Rows from block 2 of the decoder of a small segmentation model, named by matrix and row number. Rows with one number belong to one channel. Each number is 200 + 40 x the weight over its row's rms, rounded and kept within 0 to 999. All counts start at 0.
After each channel's rows are labels from the 100 images, of 14976, where the channel reaches its highest value: "top examples" is what is common among them; "peak on" is the class under the peak. Only what is clearly more common there than usual is listed. The data: rendered rooms with furniture.
# convs1: first pointwise conv (decoder.decb.0.0.convs.1.weight, 192x192x1x1), inputs 48-95
# convs3: second pointwise conv (decoder.decb.0.0.convs.3.weight, 192x192x1x1, transposed), outputs 48-95

convs1.96,257,221,214,187,160,237,210,283,191,216,196,173,163,179,146,188,178,205,173,229,222,266,180,197,105,218,236,252,188,234,254,215,119,193,287,202,177,224,217,269,188,188,138,220,200,173,222,238
convs3.96,147,219,202,174,188,221,176,146,194,241,207,192,160,203,229,206,157,168,186,168,245,109,196,186,156,231,136,163,183,208,168,188,186,216,184,183,231,158,270,223,240,223,146,210,179,247,158,259
top examples: barrel; count: four; arch; largest object: barrel
peak on: barrel

convs1.148,210,195,188,170,193,181,190,203,253,136,284,178,213,206,177,161,161,232,122,232,181,194,213,238,95,231,195,236,208,205,205,168,340,144,201,227,154,174,202,208,168,213,195,219,232,202,187,223
convs3.148,188,170,141,132,165,235,130,197,198,255,219,228,150,160,184,277,160,187,200,193,289,249,204,195,130,182,124,239,198,148,195,181,180,189,204,187,251,195,163,176,235,137,232,205,158,188,164,200
top examples: count: four; lamp; barrel
peak on: floor

convs1.170,184,210,228,204,242,144,262,270,185,309,156,214,193,251,235,215,171,239,247,198,245,238,157,156,247,232,159,203,199,209,218,129,138,157,217,228,196,214,131,325,95,169,244,226,169,179,167,266
convs3.170,172,186,228,249,202,179,277,247,165,206,200,164,251,214,188,162,187,238,195,190,153,170,163,149,155,210,212,198,247,158,229,240,188,144,108,222,65,235,223,200,148,218,154,186,153,284,252,178
top examples: barrel; count: four; largest object: barrel; flower
peak on: wall

convs1.190,216,199,281,309,163,250,257,209,195,202,183,217,155,214,122,227,139,214,211,249,240,220,158,223,217,225,209,189,122,260,160,168,188,214,119,207,242,231,175,213,240,120,118,227,135,216,204,154
convs3.190,170,181,262,67,276,209,198,191,165,244,133,143,217,204,245,260,166,190,285,175,121,259,208,158,134,240,171,182,217,164,196,226,181,169,187,202,157,199,259,192,212,217,193,181,204,250,172,251
top examples: chair; largest object: chair; count: four
peak on: floor

convs1.156,212,209,228,171,204,199,145,183,214,267,245,242,190,167,205,188,281,243,232,190,155,182,200,242,209,230,228,217,204,286,284,221,233,201,181,199,192,146,174,205,199,228,249,184,183,209,177,205
convs3.156,268,221,179,233,186,207,153,117,239,201,206,220,204,177,226,214,173,219,145,198,280,141,176,192,143,219,231,245,182,156,153,166,263,194,212,230,255,176,113,194,178,137,190,221,218,108,205,203
top examples: lamp; largest object: lamp; flower
peak on: lamp

convs1.41,254,235,232,155,121,249,202,261,237,242,180,142,212,185,196,217,167,175,197,200,225,190,192,204,142,122,218,165,170,176,200,209,180,129,236,184,171,252,146,315,184,145,191,170,240,153,215,220
convs3.41,211,93,220,183,147,188,168,124,229,213,222,163,179,233,174,274,194,190,157,195,253,227,203,196,191,162,153,254,172,220,181,160,187,161,206,176,193,196,242,204,219,144,137,219,181,174,132,134
top examples: lamp; count: three; dog; largest object: lamp
peak on: lamp

convs1.0,237,220,201,165,174,140,223,149,264,126,201,177,210,187,199,192,185,140,164,109,225,178,214,202,213,205,185,210,226,214,204,209,220,242,151,191,230,252,195,158,141,159,151,299,136,256,170,193
convs3.0,162,154,168,136,125,211,154,162,203,232,189,210,198,205,156,195,152,219,225,245,222,272,190,215,175,166,108,228,145,216,200,140,170,215,259,159,185,169,266,244,247,157,167,190,182,160,137,211
top examples: sofa; count: four; lamp; barrel
peak on: sofa

convs1.82,205,188,155,222,213,135,211,213,250,135,162,222,199,140,265,208,180,200,212,195,222,191,198,187,218,186,205,227,177,232,195,147,174,296,114,167,200,209,190,218,280,250,169,209,171,217,195,225
convs3.82,269,249,270,173,205,202,188,252,214,244,215,164,131,155,163,275,201,202,253,203,203,163,154,191,134,117,140,162,196,256,176,179,212,211,204,151,240,148,271,203,246,206,208,207,237,183,150,167
top examples: dog; largest object: dog; count: four
peak on: floor

convs1.97,205,233,181,154,222,148,246,133,163,118,226,205,278,190,254,189,205,227,219,159,177,191,229,211,135,213,209,224,236,218,255,287,256,206,135,221,164,171,187,215,228,168,243,183,220,264,160,206
convs3.97,148,202,190,164,230,245,192,189,151,224,199,185,129,238,280,214,220,145,195,209,213,235,227,226,169,242,160,158,217,214,155,211,229,218,180,200,205,166,245,208,192,171,180,188,199,231,187,254
top examples: dog; count: four; umbrella; largest object: dog
peak on: floor

convs1.165,212,54,179,144,186,190,76,229,226,156,193,160,221,124,205,201,259,204,256,316,219,141,202,202,180,228,224,168,182,281,237,204,161,208,214,196,140,213,173,163,199,239,202,170,162,150,274,219
convs3.165,256,308,240,193,237,146,200,244,195,168,188,183,256,153,145,198,163,237,211,218,239,169,161,192,199,203,216,150,180,216,256,201,186,189,169,215,183,245,206,177,163,229,190,181,194,230,235,186
top examples: umbrella; count: four; table; trophy
peak on: umbrella

convs1.15,214,245,177,220,176,253,74,237,342,192,204,138,226,154,197,136,217,246,217,165,206,178,243,169,258,223,199,249,235,196,142,197,244,176,143,206,274,99,205,166,223,206,169,169,185,220,261,193
convs3.15,181,117,183,222,230,268,261,231,255,203,244,249,238,120,113,160,254,184,214,234,102,252,177,196,166,184,226,157,202,214,195,287,212,267,177,208,158,147,212,175,194,259,229,203,222,176,220,212
top examples: dog; lamp; count: four; largest object: dog
peak on: dog; lamp

convs1.14,240,205,170,196,225,226,155,223,163,213,208,173,226,151,234,143,200,207,178,161,147,182,212,201,197,216,181,259,187,226,191,191,273,245,263,221,30,183,198,147,230,191,238,241,231,193,259,120
convs3.14,237,157,100,172,174,227,139,160,242,283,202,282,161,199,141,207,179,193,193,215,240,218,219,189,174,168,111,191,198,174,185,204,237,246,222,186,185,153,208,255,208,171,195,156,161,175,179,208
top examples: door
peak on: door

convs1.114,232,213,299,209,234,203,193,152,236,267,242,214,220,220,65,151,218,200,154,230,170,252,190,221,277,196,205,220,206,208,168,234,175,145,206,154,343,184,200,274,206,128,266,308,185,196,242,228
convs3.114,165,205,280,250,211,121,180,220,137,208,213,126,202,255,326,178,186,215,207,155,169,154,167,220,300,208,238,158,213,179,194,146,160,185,179,231,282,210,207,216,257,164,190,284,216,223,166,199
top examples: window; lamp
peak on: window; lamp

convs1.62,213,210,228,180,194,214,153,222,245,221,176,208,276,163,201,149,178,197,166,194,182,148,162,233,233,190,215,197,213,253,133,154,188,253,179,230,235,210,216,177,209,233,163,193,181,218,226,171
convs3.62,231,219,164,217,208,197,242,247,156,180,255,111,144,126,190,230,186,197,156,248,168,232,148,214,269,189,198,207,241,184,228,168,158,169,173,191,231,194,211,132,144,180,259,234,194,163,247,142
top examples: table; count: four; arch; largest object: table
peak on: floor

convs1.144,179,223,174,202,272,239,210,182,185,180,215,224,138,269,198,189,156,143,134,158,214,176,214,193,252,192,241,276,250,188,195,185,188,229,122,248,189,244,277,168,119,181,195,263,211,205,144,173
convs3.144,88,236,205,168,194,162,147,165,175,181,195,201,284,188,126,257,151,185,210,161,213,217,190,185,171,233,158,194,210,180,211,172,162,175,183,220,195,298,230,192,253,175,178,168,199,233,240,167
top examples: flower; count: four; largest object: flower
peak on: flower

convs1.163,177,180,188,128,172,221,212,173,154,156,163,149,196,196,138,225,157,225,280,205,292,165,237,239,151,133,175,210,253,156,211,136,251,198,221,258,171,203,203,148,301,268,157,189,198,143,186,133
convs3.163,167,232,168,189,159,184,134,110,187,221,166,255,224,227,143,198,170,180,232,181,282,176,262,199,138,229,187,209,182,199,177,189,228,228,242,233,187,228,249,243,212,214,117,133,184,244,177,219
top examples: table; count: four; flower; lamp
peak on: floor

convs1.135,286,148,223,199,207,150,169,204,174,194,199,233,213,175,234,182,201,157,204,218,188,149,205,229,248,225,188,215,259,231,121,191,255,243,177,194,179,249,205,208,235,159,216,187,194,194,196,189
convs3.135,155,230,229,179,197,203,140,166,223,217,173,248,269,218,194,202,234,143,227,203,189,147,211,214,198,247,189,141,159,221,180,253,231,269,191,231,204,157,147,239,248,233,170,169,207,209,143,252
top examples: robot; largest object: robot; count: four
peak on: robot

convs1.50,223,164,193,201,205,268,137,204,167,145,163,194,237,231,203,183,175,243,182,235,194,180,195,204,241,194,227,167,216,193,236,130,201,199,181,206,181,212,153,183,185,319,198,198,209,178,244,213
convs3.50,144,172,183,205,177,177,185,177,227,162,275,269,179,205,221,337,211,139,205,194,272,98,284,256,129,178,182,146,186,226,166,239,181,269,215,183,271,184,221,202,220,215,189,150,150,223,207,274
top examples: barrel; largest object: barrel; count: four
peak on: wall

convs1.169,206,198,212,188,176,211,236,215,196,184,219,253,257,275,160,190,120,246,204,217,206,307,188,190,191,240,209,90,153,242,279,150,209,240,259,174,190,244,197,235,252,180,223,216,202,228,146,181
convs3.169,230,133,126,168,170,214,153,214,221,221,216,231,129,184,191,238,181,210,264,179,242,286,178,213,232,155,180,263,213,232,170,170,222,159,226,143,240,212,161,209,215,161,231,191,240,168,179,183
top examples: chair; largest object: chair
peak on: chair

convs1.63,232,197,199,155,210,158,153,205,193,193,170,192,258,177,187,111,203,199,235,231,181,126,289,182,173,238,187,217,175,85,190,198,237,155,214,183,149,156,251,131,240,211,135,135,171,231,189,163
convs3.63,247,167,210,176,210,173,251,263,214,200,156,173,163,244,212,202,252,164,212,200,167,196,260,174,233,173,185,188,220,174,221,232,200,248,191,159,117,175,278,221,119,251,201,203,198,229,194,188
top examples: lamp; largest object: lamp; count: four
peak on: lamp

convs1.188,158,186,231,245,273,128,157,185,224,107,246,179,56,112,220,215,221,210,217,213,130,233,238,187,122,200,193,166,199,186,256,273,137,241,256,253,218,180,183,188,198,223,225,189,179,197,220,253
convs3.188,206,256,248,145,160,113,216,149,200,182,197,215,82,257,191,139,206,209,191,207,235,166,168,215,155,131,190,236,178,232,175,168,239,182,231,117,203,172,243,237,194,185,207,199,221,169,117,157
top examples: arch; largest object: arch; count: four; robot
peak on: robot; arch

convs1.176,168,254,159,234,220,149,228,231,183,226,160,159,243,150,179,186,182,261,213,220,174,189,245,228,151,225,167,97,208,136,143,212,209,211,200,188,136,175,179,190,220,273,227,182,218,154,192,200
convs3.176,253,191,239,222,182,165,185,204,194,198,227,122,214,156,176,174,213,216,177,171,226,145,124,246,233,184,223,241,194,230,189,176,207,148,165,182,276,206,206,195,183,224,237,262,265,154,155,71
top examples: robot; largest object: robot
peak on: robot

convs1.42,216,244,243,207,182,205,205,206,223,143,156,186,189,170,217,162,217,152,229,239,201,165,248,247,135,252,231,283,199,245,240,243,213,284,207,189,157,218,196,162,239,162,218,180,223,206,170,159
convs3.42,267,172,226,209,185,175,236,263,188,233,220,154,182,142,182,95,163,266,185,215,138,256,120,157,270,194,192,251,196,207,226,171,171,142,193,220,168,185,182,190,120,166,228,206,232,223,203,196
top examples: arch; largest object: arch; count: four
peak on: arch

convs1.5,195,188,207,248,272,173,219,207,214,294,201,187,194,191,204,174,154,253,168,209,263,215,253,233,295,226,167,271,239,163,197,192,259,116,114,272,229,212,251,168,260,224,218,196,183,195,265,120
convs3.5,161,156,229,271,235,182,224,268,193,177,225,190,193,165,166,269,218,93,174,179,197,210,204,200,177,250,198,156,217,151,195,211,283,264,148,240,192,197,230,185,137,255,208,178,185,182,276,232
top examples: count: four; lamp; flower
peak on: wall

convs1.134,200,274,232,100,238,232,282,174,254,203,136,174,140,121,173,187,143,205,215,199,112,135,208,207,163,193,228,208,209,140,191,250,203,230,269,158,243,153,197,192,195,169,232,235,247,188,194,133
convs3.134,206,164,161,319,178,279,202,151,173,176,203,184,137,309,276,160,232,228,134,209,254,173,201,243,243,217,217,239,186,232,192,161,230,217,247,246,257,167,218,261,206,171,146,238,208,163,137,199
top examples: arch; count: four; largest object: arch
peak on: arch

convs1.143,172,184,249,165,153,190,231,247,159,243,233,158,181,218,173,159,235,221,235,195,161,179,172,223,218,178,259,244,179,174,197,217,179,126,58,218,160,233,188,221,266,153,189,224,209,179,175,94
convs3.143,175,234,266,248,267,163,236,260,175,172,220,182,300,170,195,162,201,241,159,158,189,183,170,191,222,231,221,210,215,209,212,212,160,126,173,259,144,276,139,178,133,198,186,193,255,184,257,127
top examples: lamp; largest object: lamp; count: four
peak on: lamp

convs1.94,147,236,208,206,154,289,259,204,196,210,134,205,158,244,194,224,186,225,178,252,148,236,172,247,270,237,230,184,190,200,126,195,181,150,127,166,127,234,192,205,277,155,190,242,180,157,171,153
convs3.94,222,183,186,175,191,218,110,141,208,173,147,167,190,250,173,197,185,173,217,179,232,178,200,168,207,172,167,220,200,203,186,188,194,173,191,138,162,251,228,230,254,157,191,184,126,197,168,211
top examples: dog; count: four; lamp; largest object: dog
peak on: dog

convs1.25,219,194,185,233,204,285,155,131,226,167,172,189,245,199,214,191,239,191,239,175,167,183,212,154,126,168,193,214,171,172,240,291,207,222,248,164,173,166,228,192,169,176,210,197,137,230,173,204
convs3.25,269,290,282,209,191,150,132,223,240,135,176,244,214,181,227,182,155,190,176,152,227,149,200,188,228,232,226,250,188,184,225,173,206,196,205,243,279,226,134,197,172,246,179,180,160,205,211,215
top examples: lamp; largest object: lamp
peak on: lamp

convs1.10,191,204,189,198,245,206,232,111,170,174,195,222,203,193,246,180,223,221,182,163,196,147,231,278,103,152,224,228,245,204,208,230,298,176,179,298,184,218,159,198,187,335,207,230,219,195,183,197
convs3.10,203,157,218,208,160,166,272,296,217,150,261,237,200,160,178,199,220,240,195,231,170,188,153,176,269,100,211,197,169,185,245,186,170,240,210,98,208,221,163,158,215,165,288,215,237,181,200,142
top examples: dog; count: four; largest object: dog
peak on: floor

convs1.123,174,144,190,154,209,220,196,180,182,234,122,166,222,165,193,213,178,244,252,203,154,143,226,193,188,273,186,167,221,208,222,209,203,240,265,210,271,134,268,125,196,211,202,212,174,261,206,214
convs3.123,88,205,219,216,242,224,158,233,160,257,202,254,214,213,193,252,183,238,272,195,179,203,197,159,101,231,137,160,226,214,201,232,235,200,203,212,190,216,143,196,271,187,242,155,222,216,257,231
top examples: trophy; largest object: trophy; count: four
peak on: trophy

convs1.53,146,269,261,177,177,110,226,191,240,166,209,149,279,277,161,182,185,195,232,118,280,197,233,248,193,176,165,236,193,238,188,276,236,172,160,218,215,239,233,204,257,168,144,207,193,189,183,177
convs3.53,157,161,113,148,179,185,144,189,193,243,185,208,174,189,96,236,126,197,195,272,273,299,232,203,110,177,130,185,185,175,184,184,189,282,222,171,183,149,297,238,189,178,181,173,218,160,203,202
top examples: door; sofa; lamp; count: four
peak on: door; sofa

convs1.21,213,191,180,113,213,261,163,207,154,184,157,201,153,147,190,163,212,158,216,205,211,183,183,199,213,201,225,245,233,208,222,126,220,250,97,232,268,207,211,159,237,135,152,240,241,218,242,156
convs3.21,137,182,182,249,188,143,227,241,207,191,220,283,239,127,173,133,207,204,128,183,228,206,178,190,209,239,211,222,213,185,195,195,205,219,161,228,151,247,96,185,104,212,198,179,245,201,268,180
top examples: dog; arch; count: four; largest object: dog
peak on: floor

convs1.88,231,235,200,207,215,161,210,202,216,224,295,216,180,218,225,220,205,231,243,193,215,251,150,145,247,167,157,199,165,245,167,213,139,209,132,264,223,198,92,299,239,170,225,239,133,209,162,243
convs3.88,234,202,228,255,213,236,230,223,171,183,189,105,209,202,223,154,192,274,109,211,219,169,118,156,177,220,209,238,210,202,204,194,127,133,156,236,177,223,104,174,139,199,172,209,178,224,219,158
top examples: barrel; largest object: barrel
peak on: barrel

convs1.85,191,132,213,133,203,241,127,163,175,206,176,246,217,221,248,217,242,190,174,241,154,177,160,209,236,262,180,205,206,246,236,218,248,255,252,194,214,149,163,199,255,149,216,187,223,185,195,233
convs3.85,196,195,237,184,235,199,177,227,158,260,195,143,233,225,237,226,179,242,261,183,124,212,142,198,191,245,215,207,233,215,200,231,156,184,166,234,147,215,173,173,253,164,214,193,267,170,207,183
top examples: trophy; robot; largest object: robot; count: four
peak on: trophy; robot

convs1.81,153,157,225,206,216,230,211,236,214,265,154,187,129,113,168,219,179,196,259,215,228,271,171,255,203,159,207,212,198,160,211,191,170,287,252,262,198,228,216,255,224,271,117,225,239,151,263,119
convs3.81,174,162,182,253,207,264,179,203,228,206,232,237,286,164,173,155,210,159,131,172,278,174,188,257,176,258,193,180,197,219,196,205,181,239,187,240,216,235,163,207,181,248,152,162,223,169,209,227
top examples: chair; count: four; largest object: chair
peak on: floor

convs1.1,127,236,283,220,196,202,282,194,229,210,167,328,226,274,137,147,163,230,154,187,231,249,177,230,226,183,180,195,176,240,219,200,185,238,224,207,188,226,181,244,190,181,225,307,221,214,173,164
convs3.1,109,214,261,224,233,199,274,201,167,248,185,149,243,268,259,152,223,210,152,208,191,154,177,160,151,222,243,148,198,145,209,220,153,248,159,241,178,157,176,208,178,186,186,241,200,261,194,221
top examples: dog; count: four; largest object: dog
peak on: dog

convs1.175,190,217,214,193,201,245,203,184,220,188,241,214,184,189,192,136,220,299,217,231,157,218,226,224,122,261,230,169,141,194,214,190,184,203,207,119,164,178,196,151,191,245,212,194,156,180,197,142
convs3.175,201,190,204,211,191,160,141,159,174,189,176,218,193,186,197,252,206,182,131,177,278,185,199,247,118,256,177,196,175,216,171,179,221,261,183,281,248,173,238,197,192,180,114,175,155,200,160,241
top examples: trophy; largest object: trophy; lamp; count: four
peak on: trophy; lamp

convs1.178,209,172,188,289,203,202,219,190,193,238,175,184,141,152,154,187,168,252,157,190,185,177,245,181,274,198,213,189,191,222,215,155,135,126,183,243,221,160,236,123,184,135,220,268,234,220,292,217
convs3.178,189,144,197,217,170,224,199,217,250,151,271,228,315,149,155,249,144,173,188,184,182,236,180,226,200,204,180,193,199,155,196,159,183,239,201,219,225,244,111,161,227,195,275,179,198,120,245,164
top examples: chair; largest object: chair; count: four; table
peak on: floor

convs1.49,213,212,236,187,194,147,184,276,190,174,179,268,199,214,160,232,202,207,200,176,253,179,159,168,255,229,163,184,170,212,253,223,185,208,250,197,266,218,138,278,142,189,195,266,102,174,150,292
convs3.49,166,183,198,160,166,173,167,163,217,223,184,311,206,192,141,284,195,164,297,228,188,125,290,218,198,161,117,135,171,253,223,215,275,258,222,191,249,149,243,251,277,198,196,127,154,199,176,222
top examples: barrel; count: four; arch; largest object: barrel
peak on: barrel

convs1.101,255,157,288,180,164,173,163,212,124,235,167,228,191,189,191,174,239,194,181,218,151,170,167,173,196,230,231,194,160,120,202,176,197,141,136,191,238,195,185,213,281,197,153,173,205,233,83,203
convs3.101,147,238,196,170,140,243,163,109,203,238,172,252,190,186,167,229,158,196,206,222,207,155,227,212,157,194,198,178,173,292,185,198,219,292,225,212,240,169,186,223,236,171,188,208,203,171,182,212
top examples: lamp; count: four; trophy; largest object: lamp
peak on: trophy; lamp

convs1.154,194,145,232,171,157,162,141,195,235,126,146,132,212,161,252,180,205,175,109,211,210,164,194,222,242,214,89,226,205,222,234,150,146,264,216,146,243,205,203,152,202,230,145,164,176,150,291,258
convs3.154,215,206,176,138,183,242,193,145,250,205,180,195,161,178,199,214,226,181,148,257,200,277,198,215,229,124,190,226,176,183,210,191,192,229,256,85,247,159,218,212,213,211,207,227,158,163,148,173
top examples: count: four; robot; lamp
peak on: wall

convs1.158,241,182,226,252,204,239,197,144,212,249,189,147,185,135,203,218,191,219,158,116,261,202,201,159,254,166,124,199,253,226,281,184,212,197,220,168,259,211,220,155,150,243,192,169,203,182,265,188
convs3.158,206,205,237,311,218,129,280,273,206,119,243,196,210,169,198,200,239,207,190,164,128,172,195,175,260,224,242,208,212,209,240,198,193,173,167,248,162,257,158,161,147,234,196,221,246,216,264,192
top examples: door
peak on: door

convs1.70,215,168,183,205,183,229,196,166,177,240,157,200,115,277,205,227,197,212,196,172,171,160,137,160,252,206,156,188,199,235,236,205,132,232,209,203,239,205,0,301,157,177,273,207,161,226,217,204
convs3.70,170,175,188,200,209,214,211,293,145,285,234,135,165,217,218,108,157,237,175,188,197,234,132,182,147,258,189,187,243,144,208,156,166,211,136,268,184,210,132,171,171,189,181,217,215,232,239,177
top examples: trophy; count: four; arch; umbrella
peak on: wall

convs1.186,213,198,210,231,177,197,215,195,203,182,250,145,181,232,183,213,244,244,188,259,169,162,151,291,237,159,236,190,183,244,225,239,253,161,224,230,181,160,128,267,207,197,254,204,217,247,165,191
convs3.186,156,129,210,223,175,181,179,204,208,218,209,255,205,262,189,200,248,119,222,155,203,202,205,272,156,207,226,135,201,225,124,194,255,244,192,286,173,166,231,202,202,234,167,215,198,194,200,258
top examples: table; count: four; largest object: table
peak on: floor

convs1.122,141,245,186,169,171,141,204,147,249,143,227,161,226,266,137,181,207,197,199,132,205,225,239,225,156,211,177,166,268,202,195,276,261,232,116,161,112,211,268,181,216,160,182,211,128,198,185,150
convs3.122,133,143,196,170,151,205,198,138,204,261,178,237,204,215,124,233,194,184,227,242,272,211,223,181,150,197,156,182,143,259,207,213,217,300,264,172,180,144,298,262,237,162,217,220,187,224,168,205
top examples: sofa; umbrella; count: four; largest object: sofa
peak on: sofa; umbrella

convs1.155,222,156,219,209,177,200,117,182,221,210,195,235,212,196,189,183,218,132,189,248,198,141,232,234,282,193,197,217,236,200,187,201,242,268,199,148,213,223,230,155,209,217,177,157,238,161,170,177
convs3.155,243,160,233,252,196,214,295,255,179,159,203,172,153,211,227,168,209,265,126,231,158,181,175,128,226,143,245,282,211,164,238,199,192,166,206,142,175,196,236,196,99,179,177,226,220,276,239,152
top examples: robot; largest object: robot; arch
peak on: robot

convs1.59,159,263,227,191,221,134,205,231,199,237,195,244,188,228,185,207,206,250,211,216,260,228,144,189,200,187,211,220,136,207,185,206,101,181,138,232,231,205,141,364,227,205,230,236,211,216,215,260
convs3.59,223,258,174,161,206,181,152,165,220,172,193,229,186,182,134,243,207,127,193,217,232,119,248,215,214,187,190,145,196,214,203,202,214,294,210,216,275,178,226,233,251,198,258,152,195,177,188,216
top examples: barrel; largest object: barrel; arch
peak on: barrel

convs1.147,190,143,193,239,228,214,184,142,194,200,183,212,317,211,258,214,190,196,167,225,170,117,263,196,204,201,166,220,185,215,163,177,187,188,239,179,181,150,234,129,237,219,121,135,242,167,138,194
convs3.147,200,208,195,199,239,289,232,238,167,177,182,168,183,263,213,99,180,249,156,259,197,251,182,208,178,176,201,235,236,233,200,259,204,170,208,149,248,231,231,183,139,220,115,226,210,219,202,197
top examples: umbrella; trophy; count: four; largest object: umbrella
peak on: floor

convs1.183,222,205,171,273,214,216,177,231,122,275,181,215,150,194,221,160,198,226,160,198,197,232,233,112,255,187,222,171,219,169,203,120,188,186,222,241,246,220,175,137,141,221,214,192,222,199,220,223
convs3.183,265,243,140,161,246,212,224,219,174,221,169,123,165,224,216,159,226,288,218,268,186,176,95,150,204,199,133,199,197,197,242,241,172,138,187,211,115,127,208,183,116,247,140,201,226,244,162,196
top examples: chair; flower; largest object: chair
peak on: chair

convs1.125,182,191,241,225,166,283,239,197,203,162,149,159,187,254,167,158,254,241,160,171,208,200,188,200,168,179,201,193,184,227,223,179,225,275,228,163,232,185,194,213,173,201,250,191,144,238,141,182
convs3.125,161,168,177,199,163,172,219,183,208,217,196,239,138,183,197,250,252,139,233,193,218,233,215,198,166,142,177,138,179,172,146,187,234,252,207,170,200,144,211,205,175,193,233,258,215,184,195,214
top examples: count: four; dog; table; lamp
peak on: dog